A small image classifier, trained from scratch: muon at rate 0.0026.
Rows from block 3 of a small image classifier, named by matrix and row number. Rows with one number within an expert belong to one neuron, the router's apart. Each number is 128 + 24 x the weight over its row's rms, rounded and kept within 0 to 255. All counts start at 0. After the name is the row's rms in percent of the matrix's.
After each expert's rows are labels from the 100 images, of 14848, where the router gives the expert most weight on average: "top examples" is what is common among them; "patch colour" is the nearest of a few named colours to the mean colour under the peak. Only what is clearly more common there than usual is listed. The data: rendered dice on a table. In brackets: how many of the 100, against the usual share in percent.
# router: router (model.blocks.3.mlp.router.weight, 16x256, trained with AdamW), inputs 208-255
# up: expert up (model.blocks.3.mlp.up, 16x256x256), inputs 208-255
# down: expert down (model.blocks.3.mlp.down, 16x256x256, transposed), outputs 208-255

# expert 8
router.8 107 [126 164  89 143 140  86 115 139 136 129 173 112 162 144  90 147 144  94 133 140 122 122 152 146 145 138 103 113 125 115 104 124 163 127 157 143 136 100 146 139 124 155  79  88 121 121 159 130]
up.19 104 [115 125 107 121  84  80 116 133 156 153 107 121 157  96 111 138 163 115 139 158  89 123 113  86 123  98 109 164 107 125 137 187 134 122 140 142 134 142 148 108 129 114 150 135 135 156 179 143]
down.19 107 [123 132 135 146 146 154 170 153 130 121 163 123  99 130 157 114 121  94 132 149 215 181 101 160 101 110 121 111 149 161 123 151 128 106  67 154 123 139  99 106 124  97 143 154 145 108 160 156]
up.20 107 [108 123 147 142 123  96 111 137 133 105 154 147 136 114 147 141 147 132 157  68 106 171 134 128 125 116 158 153 143 127 116 170 104 143 116 150 117 126  88  91 134 118 134 135 106 161 177 140]
down.20 109 [127 111 117 131 116 138  84  84 132 110 131 114 159 116 104 134 144 136 151 171 119 119 137 141 115 133 121 113 188 127 117  97 124 143 125  88 178 152 145 156  63 155 112 141 149  95 127 136]
up.21 101 [141 132 142 113  84 132 157 121 130 142 159  90 124 113 124 149 101 154 149 142  91 131 127 134 106 156 139 150 122 143 135  93  91 150  74 133 126 135 113 112 126 169 102 151 132 158 143 101]
down.21 104 [150 129 122 129 149 124  97 101 109 151 162 161 137 141  97  98 139 129 105 125 127 135 116 145 146 105 128 158 112  97 112 117 108 103 114 124  85 140 112 124 165 141 175 153 147 103 113 158]
top examples: dice: one (89 vs 33.1); pink die (45 vs 15.7)
patch colour: brown (73 vs 28.9)

# expert 14
router.14 108 [156 157 148 124 142 120 169 142 135 110  95 117 172 140  87 139 123 126 108  93 107 158 151 169 154 105 161 148 129 145 144 139 180 117 158 151 174 108 138 127 146 142 109 149 116 114 165 119]
up.19 114 [121 149 145 104 164 124 115 104 117  81 109 153 145 119 129 135 145 146 109 122 160 149 106 124 114 132 136 115 131 119 139 138 150 152 123 140 162  84 172 119 109 133 151 140 116 153 190 152]
down.19 113 [171 114 121 123 111 115  91 120 134 153 135 109 106 137 120  65 146 139 119 168  98 150 170 106 123 177 140  96 113 123 125 185 129 117 131 107  71 140 115 117 135 110 112 111 115 132 132 148]
up.20 101 [138 109 104 136 145 151 159 127 120  78 179 147 114  83 121 112 124 176 110 172 142  93 147 151 132 122 131  87  96 135 145 138 140 113 129  99 111  81 136 133 129 133 150 130 109 114 112 120]
down.20 103 [122 217 124 138 118 137  96 133  98 148 144 110 140 144 161 127 132 100 141 116 131  99 154 163 130 136 151 107 153 131 138 115 115 108 114 126 174 140 114 162 105  99 116  99 126 130 130 112]
up.21 102 [134 138 154 150 151 100  91 124 126 121 148 103 125 156 128 134 153 111 144 129 147 138 151 128 109 131 144 119 115 153 179 106 145 161 154 150 102 153 127 145 116 160 128  82 133  97 112  78]
down.21 101 [110 147 125 152 186 140 114 121 130 116 164 121  94 134 133 136 116 128 159 120 137  82 162 128 155 129 132 114 121 138 172 105 170 102 118 131 142 158 127 151 125 121 136 108 115 132 121 133]
top examples: dice: one (92 vs 33.1)
patch colour: blue (60 vs 6.2); purple (25 vs 3.6)

# expert 1
router.1 096 [144 108 118 127 153 144 162 124 122 142 158 136 155 111 168 121 145 109  86 164 141 114 133 108 118 129 112 108 135 129 117 118 131 140 118 137 119 162  90  96 147  96 189 156 100 104 108 130]
up.19 107 [131 115 139 195 125 139 142 107 110 133 152 172 124  95 173 128 147 126  90 124 132 124  91 144 139 154 148 125 141 147 112  96 127 161 127 161 157 101 185 126 127 118 110 175 124 200 143  84]
down.19 109 [107 131 131 116  93 152 137 158  92 149 148 136  90 127  96 149 135 105 152 147 127 152 145 116 165 114 135 119  78 129 157 114 151 118 110  99 126 135 102 151 162 118  94 106  87 158 102 128]
up.20 107 [144  65 138 153 137 126 166 144 130 140 147 134  86 119  98 174 121 139 162 118 134 127  89 130  95 160 143 149 149  88 117 139 166 105 127 122 112  82 128 116 143 103 103 104 132  98 146  96]
down.20 099 [144 126 139 161 116 140 103 108 120 149 115 130 150 125 133  64  96 166 157 195 118 160 143  77  97 143 131 147 112 112  97 125  66 110 143  96 148 155 165 110 129 130  94 135 114 127 123  89]
up.21 089 [150 101 107 151 141 139 105 133 141 132 116 134  98 102 106 119 132 167 146  76 113 137 118 136 121  65 106  99  95 152 146 135 150  98 113  79 146 137 117 183 118 129 175 112 139 112 168 166]
down.21 081 [128 133 128 117 132 137 125 103 157 119  96 155 132 111 147 172 110  72 158 140 147 119 161  64 109 100 114 175 109 108 112 120 126 131 115 136 142 132 138 122 143 163 115 127 131 115 117 127]
top examples: purple die (62 vs 15.3); pink die (36 vs 15.7)
patch colour: purple (48 vs 3.6)

# expert 12
router.12 118 [116 102 138 118 125 178 162 112 119 139 144 165 120 103 150 147 140 154 160 124 129 157 111 110 176 106 161 156 134 141 120 115 107 128  98 135 100 109 123 146 127 103 140 124 107 106 115 136]
up.19 101 [121 149 109 123 117  98 147 123  89 120 135 114 144 101  97 102  99 118 133 120  97 127 135 104  88 144 111 139 135 131 173 120 110 133  98 145 133 124 125 103 107 112 158 115 128 124 137 116]
down.19 106 [100 131 202 160 139 171 175 138  98 133 121 155 108 132 122 105 134 135 126 134 170 129 133 106 154 109  95 103 121 129 130 111 100 117  97 126  59 121 165  81 124 151 131 122 124  90 145 163]
up.20 105 [109 102 118 139 116 129  98 133 149 134 145 100 120 135 141 115 134 104 125 137 130 113 113 137 123  99 103 122  72 121 130 109 125 113 125 135 111 136 126 103  94 110  72 149 125 120 145  82]
down.20 104 [ 89 122 115 132 129 119 128 149 122 117  66 162 126 139 171 162 166 148 136 137 151 148 166 108  92  98 168  84 123 134 153 152 103 151 115 105 139  95 126  96 122  96 170 160 129 143 151 140]
up.21 104 [123 113 150 110 129 138  67  77 110 136 153 111 112 138  90 140 127 151 138 147  87 135 130 123 178 102  96 116 126  93 139  96  96 149 131 109 130 112 119  95 135 137 143 164 138 121 132 143]
down.21 106 [134 135 104 105 171 168 160 122 133  99 110 134 129 114  99 112 140 121 117 139 165 137  83  95 116 165 183 103 137 129 122 144 106 140 101 116 153 118 110 125  94  96 126 140 136 158  97 125]
top examples: dice: one (86 vs 33.1); teal die (35 vs 16.1)
patch colour: green (41 vs 8.1); cyan (39 vs 3.9)

# expert 0
router.0 113 [ 73 124 116 133 143 109 111 115 102 107 132  66 146 114 126 160 136 106 123 158 124 128 133  92 165 146 194 142 148 115 143 118 161 122 159 132 140 121 112 176 109 135 127 140 147 110  88 106]
up.19 106 [125 162 145 109 128 137 156 148 174 127 124 159 134 125 156 152 135 137 141 139 133 162 111 115 123  91 113  49 136 123 167  76 122 117 137 108 111 106 127  99 139 116 116 125 162 111  83 161]
down.19 104 [126 116  90 102 116 164 105 104 136 119 139 104 150 139 165 132 112 144 145 103 129  95  99 130 106 136 123 101 115 123 109 118 141 117 125  98 128  89 145 102 126 153 121 135 137 168 159 142]
up.20 095 [138 161 111 144  92  94  82 159 124  90 115 118 114 127 142  86 115 147 104 157 139  95 157 126  93 135 114 114 145 180 176 139 151 207 120 128 125 119 137 109 114 130 139 135 136 111 146  97]
down.20 104 [124 130 135 153 150 106 206 128 104 107 113 147  97 146 108 163 149  71 124 120  81  88 145 153 150 101 134 158 135 153  91 120 148 121 143 123 101 120 137 115 137 115 181 144  85 161 125 119]
up.21 100 [135 159 130 125 129  88 147 103 138 116 134 125 141 156 145 100 173 159 155 141 111 127 119 107 116 157 153 172 161 133 141 145 155 116 133 126 113 140 135 151 161 142  90 126  98 142 115 106]
down.21 098 [149 137 118 112 142 158 129 137 118 109 193 110 141 101  83 130 103 111 116 116 126 124 142  99 130 131 157 114  93 125 110 120 129 128 107 145 142 117 149 120  42 100 153 119 177  71 160 115]
top examples: dice: one (91 vs 33.1)
patch colour: pink (52 vs 7.4); grey (39 vs 17.1)

# expert 4
router.4 105 [104 107 138 126  92 150  91 137 112 139 122 134  84 110 151 158  64 156 128 139  97 153 169 127 130  99 118  85 158 152 102 115 124  80 149 154 108  92  99 128 120 120 118 136 106 104 112 136]
up.19 101 [132 183  91 133  98 134 145 131 114 151 120 141  98  82 118 106 141 126 126  86  73 156 106 147 109 107 173 127  95  85 100 125 172 135 116 164 129 111 125 137 105 142 150 152 132 124 100 132]
down.19 103 [164 155 145 164  96 133 108  97 143 158 122 186  94 153 125 161 123 105 115 134 131  91 141 139  93 139 151 102 108 127  98 142 155 123 109  83  96 139 152 167  82 169 137 144 123  73 101 124]
up.20 099 [159 133  87 101 124 187 122 171 153 144 135 149 109 158  93 148 129 133 123 107 123 101 155 109 132 160 114 135 111 137 101 105 112 144 129  82 150 136 105 116 117 161  81 116 136 110 120 126]
down.20 100 [113 152 178 135 145 136 126 105 175  49 115 174 104  84 132 109 192 138 151  99 106  95 149 143 105 135 143 152 131 146 142 154 141  77 133 125 119 192  87 126 115 169 123 119  98 104 142 146]
up.21 103 [163 139  98 158 155 117 131 123 129 144 108 124 155 120 120 121 134 109 139 127 130 116 119  82 151 119 130 143  93 129 109 135 125 127 142 127 139 142 173 158 137 133 160 160 128 114 111 157]
down.21 103 [147 163  96 132 138 144  91  70 104 171 140 144 143 134 133 158 142 141 146 172  72 102 112 140 114 138 148 111 132 132 128 102  99 126 110  94 128 152  84 147  96 138 135 152 137 114  72 119]
top examples: dice: one (88 vs 33.1)
patch colour: orange (40 vs 3.1); red (33 vs 4.1)

# expert 2
router.2 103 [127 119 112 166 115  91 106 159  96 158 124 160 139  88  95 104 144 100 107 116 133 139  98 144  99  89 113  96  99 112 119  90 113 151 122  74 106 118 150 126 122 120  90 135  98 157 120 126]
up.19 077 [122 107 115 112 111 162 133 186 156 100 143 106 119 136 120 133 161 180 136  97 131 132  95 143 103 156 143 174 145 134 138 124  92 136 151  98 129 130  77  74 125  52 139  99 133  85 145 176]
down.19 075 [156 168 123 113  94 148  90 104 120 134 131 121 113 124 150 141 148 119  88 152 123 117 151 110 119  92 121 157 143 147 111 172 146 182 140 126 103 104 146 153 122 138 126 114 154 197 145 137]
up.20 103 [142  75 118 164 142 107  79 113 119 100 122 130 117 129  94 102 127 137 130  77 136  97 107 160 112 117 121  84 129 133 124  86 105 102  91 138 140 173 140 145 123  91 136 131  96 124 154 161]
down.20 103 [132  84 102 111  92 148 119 128 111 130 120 149 120 130 111 138 136 146 143 111 175 121 165  91 175 147 124 114  79 127 145 129 113 147 134  99 106 135 113 140 171 135 150 148 123 151  76 121]
up.21 107 [157 126 109 150  85 155 136 125 131 119 164 119 112 159 118 144  75 128 127 157 101 117 114 115 100 167 104 100 161 133 111 103 103 166 139 150 134 137 116 127 122 140 113 162 156 116 139  73]
down.21 106 [145 134 104  81 119  97  51 116 161 165 127 121 166  93 138 115 155 101 131 144 122 122 145 106 126 140 125 100 117 143 177 102 151  99 115  85 112 172 179 138 113 145 114 154 155 151 135 132]
top examples: teal die (37 vs 16.1)
patch colour: pink (67 vs 7.4)

# expert 9
router.9 104 [ 79 105  83 132  92  96 133  94 128 133 121 129 100 127 130 121 125 135 118 134 119 130  82 115 123 135 112  91 131 144 188  88 114 156 172 124 102 126  95 162 113 148 168 116 137 151 116  66]
up.19 074 [161 142 163  93 113 138 151 172 134 129 126 147 132 157 194 118  87 112 148  94 150 151 121 147 176 149 143  72 145  95 127 172 172  85 109 144 134 144 120 128  94 112 117 140  87 125 166 126]
down.19 072 [137 125 125 144  69 134 126 125 122 125 144 111 156 147 114 114 106 154  90 117 152 176 121 140 121 106 142  96 129 180 131 150 165 107 111 144 113  94 145 168  93 117 154 166 147 138  88 105]
up.20 109 [115 152 121 111 113 137 140 134 135 142 152 128 153 118 142  96 120 142 104 111 113 139 103 132 132 153 153 134  97 126 101 134 133 126 155 136 151  74 141 128 110 155 137 132 147 111 104 123]
down.20 102 [124  94  78 134 134 167 152 119 168 143 189 124 111 110 125 116 134 114 128 107 146 114 102 114 161  88 159 135 147  87 175 147 131 117 112 112 111  97 176 120 105 159 167 125 102 123 118 151]
up.21 102 [147 152 145 107 165 131  96 111 124 145 143 132 131 109 145 130 163 151 117 171  89 102 125  88 170 164 118 131  99 118 132 136  77 119 134 108 117 133 135  94 120 127 176 133 155 127 194 131]
down.21 101 [158 113 167  62 140 129 100 107 101  83 147 141 112 133 112 132 115  99 132 126 112 152 154 169 167 172 141 158 123 112 154 118 120 149 138 152 139 126 137 148 128 116 123 131 135 175  59 142]
top examples: dice: one (87 vs 33.1); black die (39 vs 16)
patch colour: black (48 vs 13.1)